config.yaml
train_examples: 50862
num_classes: 12
activation: "gelu"
fused_qkv: true
loss: "cross_entropy"
optimizer: "muon"
nesterov: false
adamw_lr_other_params: 0.0011
warmup_steps: 110
adamw_weight_decay_other_params: 0
Rows from block 13 of a small image classifier, named by matrix and row number. Rows with one number belong to one neuron. Each number is 200 + 30 x the weight over its row's rms, rounded and kept within 0 to 999. All counts start at 0.
Before each neuron's rows are labels from the 100 images, of 14976, where the neuron reaches its highest value: "top examples" is what is common among them. Only what is clearly more common there than usual is listed. The data: drawn small creatures on textured ground.
# fc1: MLP up (model.blocks.13.mlp.fc1.weight, 512x128), inputs 0-63
# fc2: MLP down (model.blocks.13.mlp.fc2.weight, 128x512, transposed), outputs 0-63

top examples: red
fc1.143,244,216,233,167,227,221,210,165,225,211,206,213,170,180,241,205,199,201,248,239,190,151,167,200,144,162,255,216,168,267,192,308,219,245,190,245,213,209,226,251,187,236,173,198,216,166,200,202,165,200,184,169,234,176,181,208,153,240,190,215,217,181,171,183
fc2.143,217,241,229,223,242,215,190,186,185,252,199,189,185,229,152,160,198,207,198,199,197,198,203,198,191,157,273,233,183,165,178,216,238,197,216,215,168,201,185,193,223,198,182,211,173,259,171,202,218,150,226,219,197,213,226,173,213,215,239,212,152,163,219,191

top examples: brown
fc1.329,196,220,220,200,199,194,206,199,229,145,230,185,260,171,240,191,173,276,218,170,201,116,177,222,188,234,192,195,169,217,149,192,244,175,180,230,236,249,215,183,214,224,153,204,220,175,213,200,250,182,181,226,202,210,265,185,154,233,206,239,216,248,206,205
fc2.329,195,192,216,192,262,181,202,207,231,269,160,146,147,208,208,206,244,180,189,183,200,222,220,259,213,215,181,187,205,186,255,184,192,219,226,148,229,216,224,158,248,223,213,210,196,182,203,192,212,210,159,151,224,226,219,199,210,166,201,172,202,160,195,147

top examples: pink; plain
fc1.49,171,209,194,223,160,203,231,172,223,181,203,176,205,213,210,207,205,194,186,191,133,179,234,213,257,179,216,236,212,173,188,207,235,169,243,159,227,171,180,241,267,214,179,212,243,258,192,196,168,203,224,214,193,223,228,205,190,186,227,226,217,126,135,199
fc2.49,174,207,222,201,199,193,183,211,195,153,256,205,216,239,251,259,184,187,132,143,181,264,190,258,180,175,209,191,172,169,207,186,182,210,193,215,217,231,212,205,184,200,206,174,256,168,233,189,249,175,209,125,178,214,214,213,245,221,199,223,212,234,200,217

top examples: red; plain; jellyfish
fc1.330,219,218,201,156,213,134,161,160,205,195,276,205,228,201,173,172,243,193,194,212,285,168,291,184,182,197,191,183,178,206,187,147,205,228,233,201,163,213,225,200,200,137,247,199,186,239,199,177,182,211,197,221,214,221,186,203,208,208,213,228,226,222,211,261
fc2.330,192,173,211,237,190,265,197,198,186,217,156,196,264,187,201,170,193,219,229,206,188,195,156,195,225,191,197,219,170,217,178,231,233,238,269,221,178,247,237,238,177,255,210,156,200,216,181,226,229,207,155,248,167,237,163,196,230,212,247,189,153,199,242,191

top examples: black; green
fc1.57,197,207,182,165,221,213,259,220,240,262,178,186,223,229,184,162,183,217,214,156,211,185,229,171,237,189,173,223,197,202,241,207,196,272,205,169,166,190,170,257,172,165,196,226,203,178,211,194,172,183,240,165,192,211,146,155,165,227,180,165,240,244,259,247
fc2.57,202,173,193,209,233,206,151,189,233,174,225,191,227,183,227,225,246,224,186,214,236,162,188,229,183,153,202,163,236,154,136,219,215,178,196,231,172,229,174,143,238,183,227,229,200,150,206,189,209,208,221,209,191,212,169,177,186,185,241,243,203,170,189,176

top examples: pink
fc1.200,201,203,215,186,209,206,227,205,188,208,230,234,183,200,197,203,165,188,214,210,201,212,228,207,186,192,215,170,151,144,209,200,194,197,163,215,193,168,168,268,194,163,187,233,231,191,145,183,214,189,252,210,204,219,208,226,213,190,228,153,239,224,248,159
fc2.200,221,224,187,263,207,237,185,183,196,189,222,191,175,134,178,218,206,149,160,264,203,160,238,225,198,185,217,206,171,124,198,262,180,205,153,170,249,244,186,183,186,216,177,217,208,226,250,245,172,246,219,237,205,170,178,229,192,191,196,217,222,223,231,175

top examples: brown; snail
fc1.285,192,176,181,233,196,214,218,172,133,157,226,212,207,216,196,255,155,186,199,201,187,156,213,171,212,168,193,247,203,207,134,150,225,243,218,185,271,252,233,169,213,134,222,191,207,269,209,234,141,197,214,185,201,238,192,176,190,201,190,203,185,214,245,248
fc2.285,181,208,195,173,198,171,150,183,210,238,153,228,139,256,143,208,217,207,198,278,174,206,167,201,246,241,204,176,187,178,185,231,220,118,172,199,179,183,184,192,170,228,193,197,206,187,198,218,218,197,152,159,222,189,192,172,177,177,204,208,168,185,174,216

top examples: teal
fc1.404,225,265,194,188,148,204,184,215,159,215,244,233,212,194,186,196,201,186,226,255,240,203,216,192,159,159,208,180,199,201,266,241,168,172,184,168,230,179,191,220,211,199,245,125,215,241,212,213,185,203,201,126,216,168,171,192,205,183,227,180,189,195,220,163
fc2.404,207,195,197,162,245,181,191,230,241,203,224,193,163,200,190,222,244,222,252,213,185,169,165,180,173,146,211,222,222,172,177,206,214,214,228,193,202,180,224,164,176,163,154,211,193,186,144,229,248,197,194,287,221,253,226,217,172,231,198,238,167,165,189,226

top examples: black; white
fc1.432,210,234,223,234,225,189,219,129,216,212,226,192,254,168,242,205,156,201,249,266,181,168,136,204,178,184,186,232,195,178,268,218,226,205,179,181,176,206,189,204,187,156,199,168,215,140,247,213,214,147,253,160,213,197,210,184,190,188,192,225,170,214,229,203
fc2.432,230,165,214,162,196,229,149,229,189,216,179,198,171,214,206,175,234,201,162,193,211,192,251,234,193,194,227,256,214,202,254,202,165,173,202,257,201,220,177,174,190,155,217,237,180,180,197,182,204,221,178,224,247,224,187,225,179,184,182,227,222,255,204,195

top examples: red; green
fc1.437,166,168,200,215,250,225,216,184,202,191,195,249,241,159,197,243,247,216,221,205,232,191,149,215,237,153,171,236,210,205,202,139,225,225,194,181,203,188,172,198,165,202,200,227,186,181,217,218,234,189,175,191,212,216,184,204,155,168,225,204,202,236,227,194
fc2.437,208,234,183,162,160,185,157,231,186,234,133,208,173,217,217,191,215,166,217,199,233,183,244,174,264,206,165,201,179,155,229,218,178,211,225,190,244,219,172,174,229,173,224,239,168,213,166,146,195,242,199,178,205,223,172,224,186,202,193,218,212,247,210,224

top examples: brown; white
fc1.462,193,195,209,161,222,159,134,163,179,231,185,207,177,205,175,200,186,240,249,245,237,171,218,149,161,189,178,203,234,186,197,175,203,211,177,121,251,179,123,199,204,230,154,208,205,194,206,179,215,183,183,214,178,254,214,252,186,215,198,260,195,246,185,222
fc2.462,186,152,195,209,156,272,173,183,173,217,189,176,240,220,203,210,242,133,220,198,172,173,174,202,229,188,194,230,188,248,192,203,178,218,232,283,189,173,235,217,185,212,202,255,158,195,143,194,238,230,262,232,235,185,183,143,202,176,209,193,197,203,236,195

top examples: red; jellyfish
fc1.8,192,180,214,178,230,231,212,172,178,198,162,160,237,267,178,167,199,245,247,224,162,210,197,223,224,144,192,223,196,157,195,198,208,176,230,260,250,170,239,175,166,174,191,185,193,220,196,194,221,233,210,170,144,193,186,210,175,174,169,206,122,220,175,222
fc2.8,240,183,178,183,174,235,157,206,235,170,171,157,193,196,236,238,292,191,224,214,177,165,230,234,206,233,230,197,222,257,189,218,235,265,236,155,173,233,192,195,209,230,233,239,167,153,226,144,226,197,220,254,219,218,202,192,225,218,262,175,214,219,227,225

top examples: black
fc1.170,175,157,208,208,221,256,221,222,232,176,187,210,162,215,216,204,212,245,263,219,213,226,204,222,247,203,152,145,195,218,186,211,201,214,203,139,248,197,171,187,183,208,177,155,223,186,216,190,218,191,223,204,173,167,186,161,158,175,161,242,144,240,191,246
fc2.170,230,248,166,183,223,196,166,168,176,204,195,203,166,193,139,267,206,173,168,173,203,174,231,186,218,232,180,260,239,188,210,196,220,194,243,234,202,195,183,233,248,267,201,183,212,206,215,171,246,264,173,166,220,177,242,192,174,239,224,174,182,231,198,210

top examples: yellow
fc1.338,206,190,196,168,217,242,253,228,227,201,187,176,206,212,214,200,202,144,184,222,164,200,120,224,235,218,156,197,215,215,187,189,209,245,222,193,211,227,161,243,211,233,213,203,266,227,223,147,201,188,209,223,168,255,180,128,186,219,217,200,222,176,225,172
fc2.338,179,198,171,219,199,260,194,182,249,250,160,225,230,200,188,204,240,212,250,184,237,197,183,194,190,226,230,138,192,200,207,199,266,187,221,227,213,195,180,223,232,235,219,188,202,236,188,185,124,183,184,173,193,221,239,188,237,199,213,168,174,272,214,209

top examples: purple
fc1.156,220,181,189,276,189,133,213,194,208,202,196,181,219,168,211,211,180,221,174,218,238,195,200,161,173,218,219,199,200,199,211,170,277,212,183,177,239,164,228,195,245,191,234,168,211,221,166,218,157,173,227,202,196,281,155,208,196,183,221,163,180,217,183,201
fc2.156,183,201,199,150,230,200,178,260,230,224,225,191,184,213,213,171,175,210,181,239,180,242,161,198,215,204,206,219,165,213,248,205,207,230,195,196,273,212,188,159,199,210,161,184,196,172,208,183,172,195,169,177,154,226,231,229,177,194,187,214,165,197,142,174

top examples: brown
fc1.511,234,188,146,178,157,204,203,168,182,178,191,192,215,179,218,161,240,178,199,206,255,221,180,184,281,206,167,195,157,241,217,224,229,191,163,203,225,232,247,234,166,190,167,221,198,212,177,200,194,157,229,251,198,225,211,176,185,256,196,236,189,210,159,196
fc2.511,180,251,241,162,221,246,212,194,199,256,210,201,202,232,180,247,243,197,246,226,177,222,176,158,170,168,247,230,220,214,165,233,251,159,173,253,215,163,179,223,211,221,263,205,193,186,173,168,196,223,225,205,225,219,253,134,215,229,190,218,136,193,182,214

top examples: green
fc1.381,201,146,160,191,256,236,193,170,198,201,159,211,209,256,217,173,164,200,229,173,168,153,197,239,227,158,213,183,198,209,224,194,157,146,214,208,235,174,208,198,157,157,209,201,179,222,162,184,176,183,206,159,276,155,182,225,204,203,183,207,224,193,186,229
fc2.381,149,221,167,221,150,188,140,205,186,208,170,152,220,150,166,176,276,223,152,189,227,170,215,239,208,224,226,218,210,193,190,169,211,192,213,170,224,192,153,232,233,191,235,221,256,197,195,212,288,218,184,204,132,194,149,157,208,194,174,189,198,173,165,197

top examples: orange
fc1.369,237,168,142,210,229,184,172,170,171,178,205,202,203,216,184,241,195,234,226,232,216,207,196,262,158,217,203,229,188,136,137,178,144,194,165,165,163,123,222,187,210,153,192,191,186,195,162,172,212,166,166,194,181,209,205,275,237,222,204,197,208,183,175,188
fc2.369,186,228,236,188,250,181,200,183,208,181,209,240,189,149,200,264,139,221,239,140,224,183,240,212,218,226,184,218,203,201,218,211,187,243,185,188,212,234,225,193,204,181,220,233,246,199,201,249,169,227,177,179,228,157,185,187,208,196,146,245,155,187,220,218

top examples: teal
fc1.150,224,219,212,223,215,208,199,190,180,172,172,189,263,234,192,205,178,215,155,166,216,229,175,180,213,254,215,145,210,161,166,229,212,207,158,229,161,177,249,186,224,155,170,158,205,221,155,224,237,254,223,215,210,165,194,203,187,171,210,225,205,181,244,184
fc2.150,147,208,160,135,164,212,209,192,245,221,153,252,107,183,179,189,215,233,207,144,244,262,151,198,199,245,171,219,192,226,173,203,203,161,138,196,185,216,158,165,185,195,162,170,162,207,168,204,181,228,200,200,214,206,217,169,198,244,213,217,208,166,163,200

top examples: brown
fc1.396,185,214,258,255,193,207,185,263,244,183,178,183,216,243,226,204,178,174,206,200,171,213,162,233,215,208,234,208,210,157,254,231,195,251,187,188,197,204,170,207,187,189,226,200,214,213,179,157,217,108,227,256,170,136,220,195,178,218,212,277,134,196,187,216
fc2.396,212,205,221,184,205,201,184,258,224,167,210,219,200,177,184,242,187,217,173,249,226,173,197,183,199,219,197,207,159,197,178,161,197,173,178,192,246,266,226,232,193,227,208,177,205,225,261,199,129,222,217,192,205,208,186,284,210,170,156,199,219,163,210,166

top examples: red
fc1.393,151,207,257,220,173,192,245,196,205,247,190,187,158,187,194,231,190,179,235,233,154,180,161,241,236,173,224,225,183,253,181,173,162,171,142,187,215,176,198,236,169,180,193,225,247,256,146,198,189,203,184,149,217,196,187,154,227,170,205,189,154,155,210,195
fc2.393,168,187,188,219,203,185,183,232,261,143,176,236,242,188,189,216,160,210,145,241,253,265,185,205,155,222,201,187,258,210,199,221,227,195,207,154,222,238,216,226,196,188,210,198,259,175,209,261,249,237,218,181,173,156,173,211,178,190,169,265,169,202,187,174

top examples: white
fc1.425,187,225,175,142,138,206,181,200,196,226,176,192,126,205,191,184,215,196,240,192,180,215,195,169,201,227,223,219,191,184,145,226,189,208,230,195,265,220,168,196,146,233,175,235,190,201,228,159,229,224,204,168,193,238,183,191,186,214,164,211,159,107,182,192
fc2.425,206,168,221,172,259,192,173,191,267,183,167,220,223,229,209,217,171,209,233,196,208,201,171,156,212,209,209,204,147,195,185,243,207,261,239,180,206,172,141,220,258,168,167,173,184,237,236,186,212,168,229,156,249,184,168,213,205,210,204,225,233,235,163,159

top examples: teal
fc1.199,188,216,233,205,200,222,180,215,262,213,233,180,241,261,198,170,174,207,170,172,203,125,193,178,211,176,194,225,248,188,241,181,212,150,195,205,150,200,244,227,263,208,176,180,206,235,192,188,198,197,159,199,171,204,190,204,179,193,173,247,108,200,170,187
fc2.199,196,221,199,141,181,185,194,202,164,149,178,166,202,168,194,149,191,244,198,159,194,215,225,243,191,190,237,211,160,185,204,183,191,209,171,211,211,181,182,237,198,142,215,248,198,174,218,211,274,205,222,213,232,211,162,234,254,232,237,173,192,202,195,157

top examples: teal; plain
fc1.104,206,235,217,219,143,217,215,165,210,185,251,225,216,151,205,200,172,175,142,202,165,208,203,181,214,127,189,211,193,204,200,222,190,148,160,205,172,215,171,191,186,254,234,249,188,223,206,162,240,213,216,184,241,187,228,193,192,216,230,232,206,196,261,187
fc2.104,263,166,206,245,239,165,234,182,173,151,218,199,203,239,147,168,203,193,192,186,255,173,176,239,217,208,185,234,161,174,253,166,150,218,140,203,282,199,181,248,212,251,168,234,187,163,190,182,205,239,171,218,186,198,177,222,186,195,164,219,238,215,236,178

top examples: orange; plain
fc1.146,170,213,201,163,258,220,197,198,203,226,216,204,154,213,215,155,161,199,214,189,185,169,208,223,181,172,255,235,268,168,170,198,214,214,154,281,189,198,206,198,219,205,225,213,217,246,217,196,258,189,237,215,181,149,259,198,216,217,231,150,180,196,209,242
fc2.146,226,183,194,232,134,188,223,160,160,163,165,244,231,228,169,217,237,185,156,159,187,267,164,178,231,216,192,204,147,253,182,182,169,187,189,160,164,203,178,235,221,231,276,204,230,208,179,184,142,232,216,207,179,223,184,218,183,213,233,211,179,175,175,154

top examples: yellow; plain
fc1.444,185,187,199,241,215,222,205,175,214,209,166,224,169,217,211,163,200,209,213,247,217,180,251,185,155,203,199,175,215,160,183,173,205,202,193,145,202,243,187,169,182,153,174,225,234,169,193,253,243,186,177,165,206,186,154,250,241,195,195,208,234,180,129,216
fc2.444,209,150,208,213,126,190,231,149,195,177,175,184,156,153,174,203,239,147,189,224,232,173,252,227,160,177,188,231,215,193,229,237,193,180,234,209,211,221,200,185,195,216,250,210,204,247,229,246,192,217,220,148,187,201,205,237,207,171,171,181,198,229,215,174

top examples: orange; teal
fc1.76,156,255,221,215,166,213,182,241,196,200,157,220,208,197,215,214,178,250,194,131,215,212,230,185,225,215,200,227,245,194,146,229,216,163,171,219,192,164,210,176,225,240,226,216,192,171,212,248,138,183,176,201,236,212,196,168,218,158,189,131,189,210,206,160
fc2.76,170,194,191,151,228,145,164,178,219,188,209,214,231,195,193,237,215,215,216,225,235,221,158,251,211,163,182,210,215,239,235,183,218,180,182,241,191,194,173,221,199,187,207,192,255,254,171,153,217,186,251,219,169,139,211,185,230,209,163,175,174,160,209,256

top examples: black; plain
fc1.333,228,148,225,240,163,232,184,208,185,186,219,233,202,222,222,163,196,219,201,213,244,141,193,201,178,208,143,202,227,213,227,176,156,194,181,219,196,195,229,159,184,182,145,170,197,174,169,228,247,174,218,191,140,205,181,204,182,161,222,223,158,265,229,208
fc2.333,203,248,165,250,226,230,181,244,214,157,148,182,155,217,187,214,212,187,167,243,173,206,225,168,211,234,232,175,201,187,222,204,263,142,189,191,218,189,243,189,230,177,188,278,188,197,204,177,184,241,219,138,202,174,204,133,135,223,201,201,238,196,171,249

top examples: purple; jellyfish
fc1.284,168,165,229,226,188,183,190,145,232,201,217,192,170,156,153,167,178,223,222,176,201,163,201,175,238,244,155,234,214,192,240,223,182,235,166,182,177,193,219,161,219,193,147,222,172,207,210,237,192,238,230,178,225,202,227,253,229,195,161,233,175,209,189,215
fc2.284,229,161,199,184,148,185,214,208,211,210,169,216,224,179,186,209,236,211,214,200,159,168,196,157,149,198,190,164,236,182,245,203,204,230,222,252,219,135,256,196,196,191,159,270,236,173,189,183,198,230,205,178,179,197,197,216,144,123,204,194,186,232,208,204

top examples: white
fc1.488,227,221,179,246,194,242,243,200,191,213,166,185,198,210,169,207,206,221,177,191,231,223,193,134,191,186,188,202,178,263,198,284,209,127,189,224,236,213,226,195,224,215,158,195,193,218,219,210,169,185,205,212,211,174,168,179,225,186,233,186,230,217,197,138
fc2.488,234,215,106,171,211,242,192,165,149,162,237,135,187,260,221,179,184,171,203,198,220,171,190,199,224,177,219,247,242,194,147,153,169,234,217,199,221,217,178,169,165,169,227,174,172,231,226,183,177,216,237,246,188,211,236,204,215,192,230,157,154,192,154,225

top examples: brown
fc1.113,188,208,193,227,200,156,175,218,237,186,184,265,244,217,229,197,219,272,221,192,255,209,193,217,224,175,210,222,220,163,213,191,206,236,250,168,193,140,220,222,177,162,233,240,192,173,176,220,188,215,210,261,195,186,224,201,233,207,192,172,258,185,144,231
fc2.113,242,208,207,229,172,224,177,218,164,205,217,148,163,163,176,223,212,184,238,149,156,186,202,190,254,200,152,181,179,232,207,201,228,240,180,217,174,198,202,132,186,197,201,224,213,217,253,198,254,173,203,164,188,245,165,235,207,177,201,190,195,221,241,153

top examples: orange
fc1.485,238,249,177,212,159,206,198,202,152,190,215,146,188,164,205,226,213,183,241,199,250,191,204,188,173,200,230,229,175,244,191,173,133,188,209,202,171,222,204,184,218,222,162,189,216,162,248,215,242,170,185,210,232,185,231,164,171,199,196,141,213,214,165,206
fc2.485,243,232,181,156,248,220,253,193,194,197,187,244,225,219,209,230,202,209,199,162,176,192,249,256,203,179,222,171,191,186,219,245,210,181,206,264,234,239,171,203,175,219,243,191,165,198,223,186,187,172,174,203,198,228,198,210,230,242,224,249,142,189,249,181

top examples: pink; plain
fc1.499,203,249,182,184,216,172,194,191,239,225,213,170,182,202,243,189,212,206,213,203,256,212,208,199,206,176,185,184,201,177,216,203,241,183,156,228,188,194,148,182,230,199,224,217,171,217,261,231,232,127,215,177,177,219,232,157,213,258,221,189,188,201,242,154
fc2.499,183,213,269,202,236,136,163,213,208,210,190,182,222,263,196,178,184,168,182,245,196,196,205,169,221,185,231,154,237,179,251,222,222,218,193,233,196,199,236,147,235,250,236,184,214,166,231,214,185,183,157,229,154,183,192,175,186,249,204,258,198,229,244,169

top examples: purple
fc1.370,216,191,209,209,164,217,223,163,216,212,186,202,219,192,239,181,177,190,190,184,199,228,210,255,173,177,219,243,210,215,259,169,213,241,160,211,156,201,198,216,203,240,242,171,224,170,218,224,184,157,210,203,227,227,210,245,187,173,213,196,188,219,194,145
fc2.370,185,200,214,201,178,231,226,247,185,235,165,218,186,207,177,229,224,204,199,223,207,188,186,144,188,199,183,184,159,243,244,201,197,207,231,203,254,212,214,168,198,216,182,189,176,210,204,130,152,190,160,198,170,272,233,188,180,186,225,203,239,144,199,211

top examples: teal
fc1.322,177,204,167,176,168,264,237,172,211,208,193,191,245,232,209,208,221,197,210,198,189,208,192,196,198,168,229,220,242,211,194,225,201,179,185,178,163,220,219,246,167,222,160,202,261,162,197,179,203,211,201,181,225,220,227,203,130,220,221,176,162,239,199,197
fc2.322,190,217,238,231,215,261,210,221,175,182,222,234,202,204,177,165,209,204,209,139,169,230,159,171,166,181,235,193,165,185,214,238,152,172,189,216,185,233,205,249,167,195,204,213,252,210,222,178,182,205,167,213,174,183,202,153,178,146,210,176,245,192,184,188

top examples: orange
fc1.70,237,163,174,206,196,222,205,169,231,217,190,219,213,232,182,206,177,255,219,229,177,231,167,177,197,219,216,237,226,185,208,209,206,211,160,283,161,196,216,265,154,167,182,174,265,205,205,189,205,167,205,197,268,169,228,192,152,214,208,209,146,188,243,178
fc2.70,206,207,152,170,197,233,246,199,171,198,196,175,215,191,208,154,218,165,218,198,229,191,204,204,241,198,188,256,207,239,161,212,227,172,246,248,157,173,170,188,230,233,180,174,181,161,159,179,138,226,158,182,200,199,227,220,147,225,207,177,211,175,218,216

top examples: black; spider
fc1.237,184,220,217,164,218,237,177,227,216,182,159,221,195,215,223,198,175,167,216,208,211,202,172,238,194,249,156,181,190,166,221,182,178,200,195,193,154,219,255,210,257,200,284,227,225,222,201,184,227,136,223,176,209,190,179,126,209,197,195,150,213,216,237,233
fc2.237,200,188,142,183,195,188,231,145,171,185,192,185,174,174,233,188,208,195,148,214,248,282,182,229,190,221,245,194,204,248,199,198,219,181,213,157,160,195,186,211,171,191,152,213,216,195,197,187,175,245,162,233,222,207,255,182,199,229,197,145,205,176,204,261

top examples: brown
fc1.5,213,192,127,176,218,220,176,278,173,197,152,257,166,146,157,151,160,192,167,166,163,193,179,244,186,204,219,222,204,214,207,187,231,284,224,173,233,185,203,184,182,187,239,215,218,182,183,212,222,205,214,190,230,229,175,203,206,235,208,182,224,167,256,216
fc2.5,211,145,206,212,226,171,178,195,138,182,186,149,244,224,199,242,209,225,220,204,188,230,197,187,195,173,182,148,191,189,230,247,210,175,196,169,139,245,189,231,225,191,178,177,161,173,180,234,228,147,164,186,193,253,160,177,265,200,216,191,223,211,191,218

top examples: red; plain; brown
fc1.61,251,253,186,179,188,167,205,221,185,175,239,185,196,158,219,186,181,220,134,181,224,177,249,177,249,188,208,210,227,237,171,168,205,216,209,229,227,168,219,126,197,194,252,170,146,172,221,206,243,188,197,229,219,171,166,238,250,221,205,194,203,173,227,255
fc2.61,171,184,208,206,213,207,181,240,166,178,241,171,210,244,164,209,189,188,182,205,131,231,163,170,204,203,236,150,170,144,257,213,225,227,217,212,167,218,197,261,176,202,230,256,200,223,216,187,226,215,159,240,235,191,267,179,209,203,155,248,186,180,215,199

top examples: pink
fc1.207,189,174,124,223,210,216,167,208,216,163,208,200,138,265,187,150,188,192,192,222,216,179,231,146,213,230,200,209,107,195,219,162,183,137,174,159,231,225,174,215,204,175,168,205,236,241,204,202,147,228,176,214,191,227,253,196,242,230,166,207,222,185,199,218
fc2.207,202,199,175,229,174,145,240,171,230,186,227,223,213,251,238,291,174,218,191,148,192,223,166,197,257,228,229,186,249,202,200,253,169,164,232,230,177,241,205,229,174,220,167,210,196,232,231,183,215,213,275,212,231,162,170,146,208,198,209,193,181,194,207,198

top examples: orange
fc1.18,211,208,221,201,197,146,161,240,219,177,206,221,139,226,175,191,166,230,213,180,213,196,220,175,177,180,155,233,238,173,199,242,137,120,163,251,173,214,228,170,249,224,216,164,186,188,196,172,157,203,215,270,233,142,226,236,217,253,223,198,204,175,227,190
fc2.18,269,179,229,197,141,206,222,180,222,225,212,216,244,161,234,190,200,156,205,134,205,158,250,216,198,193,242,237,221,212,189,204,253,198,173,253,187,215,165,226,200,216,150,147,251,176,137,241,209,200,221,177,211,237,217,229,175,224,247,193,149,173,260,214

top examples: red; brown
fc1.41,223,205,214,227,170,197,215,250,154,205,222,209,233,224,180,185,172,194,186,180,177,197,239,194,181,145,161,157,211,208,212,200,169,161,173,195,181,171,215,218,167,180,189,170,191,198,222,255,156,258,179,193,187,229,220,159,199,202,131,193,162,237,226,189
fc2.41,215,191,219,218,207,194,129,190,192,152,231,185,225,196,172,230,235,189,161,186,220,207,152,165,219,225,201,197,214,188,177,201,264,202,229,239,192,228,172,251,206,179,188,263,159,175,193,197,258,140,226,184,161,231,195,230,152,200,243,170,220,206,234,244

top examples: green; blue; turtle
fc1.281,184,190,165,208,190,164,210,147,183,250,164,203,155,150,220,212,217,205,205,149,228,243,238,167,189,203,227,164,241,178,175,206,195,189,256,152,171,260,136,193,226,186,246,225,225,230,210,184,225,192,167,231,183,210,220,172,236,214,245,192,240,195,217,222
fc2.281,195,198,191,225,235,202,193,184,253,175,207,132,200,150,200,186,149,259,186,253,219,177,163,268,197,200,169,160,202,212,188,213,163,180,153,213,182,222,201,230,227,256,205,183,207,257,245,183,177,186,211,220,180,214,185,187,206,216,204,210,202,117,124,191

top examples: black; brown
fc1.39,208,240,201,231,217,229,192,174,153,178,214,220,207,173,272,208,156,186,175,172,214,215,252,200,227,153,183,187,184,148,223,225,244,220,207,148,260,223,220,227,164,216,248,220,235,252,219,214,205,175,201,176,172,177,210,173,195,208,153,263,167,281,208,185
fc2.39,195,236,195,191,175,197,230,194,188,157,215,145,177,246,170,201,210,167,224,244,146,234,175,256,226,236,206,259,199,226,207,229,200,161,195,205,175,136,210,202,200,252,140,224,161,170,217,183,247,184,139,217,242,187,177,217,171,219,196,196,203,142,145,205

top examples: yellow
fc1.153,203,204,206,239,170,185,178,188,236,238,176,176,204,123,147,215,209,168,212,196,196,200,144,199,248,161,246,214,199,213,203,202,216,213,227,165,171,177,220,207,194,216,173,198,208,219,169,233,207,209,172,151,195,247,213,181,180,197,169,187,231,169,213,188
fc2.153,224,202,134,169,181,225,206,272,240,217,166,219,188,247,156,244,188,182,254,185,193,221,146,217,167,184,227,226,197,221,185,163,176,156,212,265,218,230,170,217,213,189,209,199,209,158,255,221,157,211,164,231,231,169,185,200,224,204,215,207,190,238,209,244

top examples: orange; scaly
fc1.468,189,220,173,191,224,210,141,212,235,253,182,231,202,163,218,163,180,211,232,186,212,203,224,168,243,172,212,177,257,216,232,152,183,181,216,236,188,198,208,190,185,199,149,212,269,215,222,163,110,209,260,187,203,201,186,177,182,209,189,207,260,165,229,146
fc2.468,212,156,202,206,194,212,236,194,207,204,178,247,225,199,183,184,201,213,227,223,212,241,173,197,156,146,222,191,259,185,217,200,192,185,166,198,169,168,202,212,188,217,220,223,186,233,157,182,187,234,201,188,196,208,202,229,178,174,243,177,178,213,169,216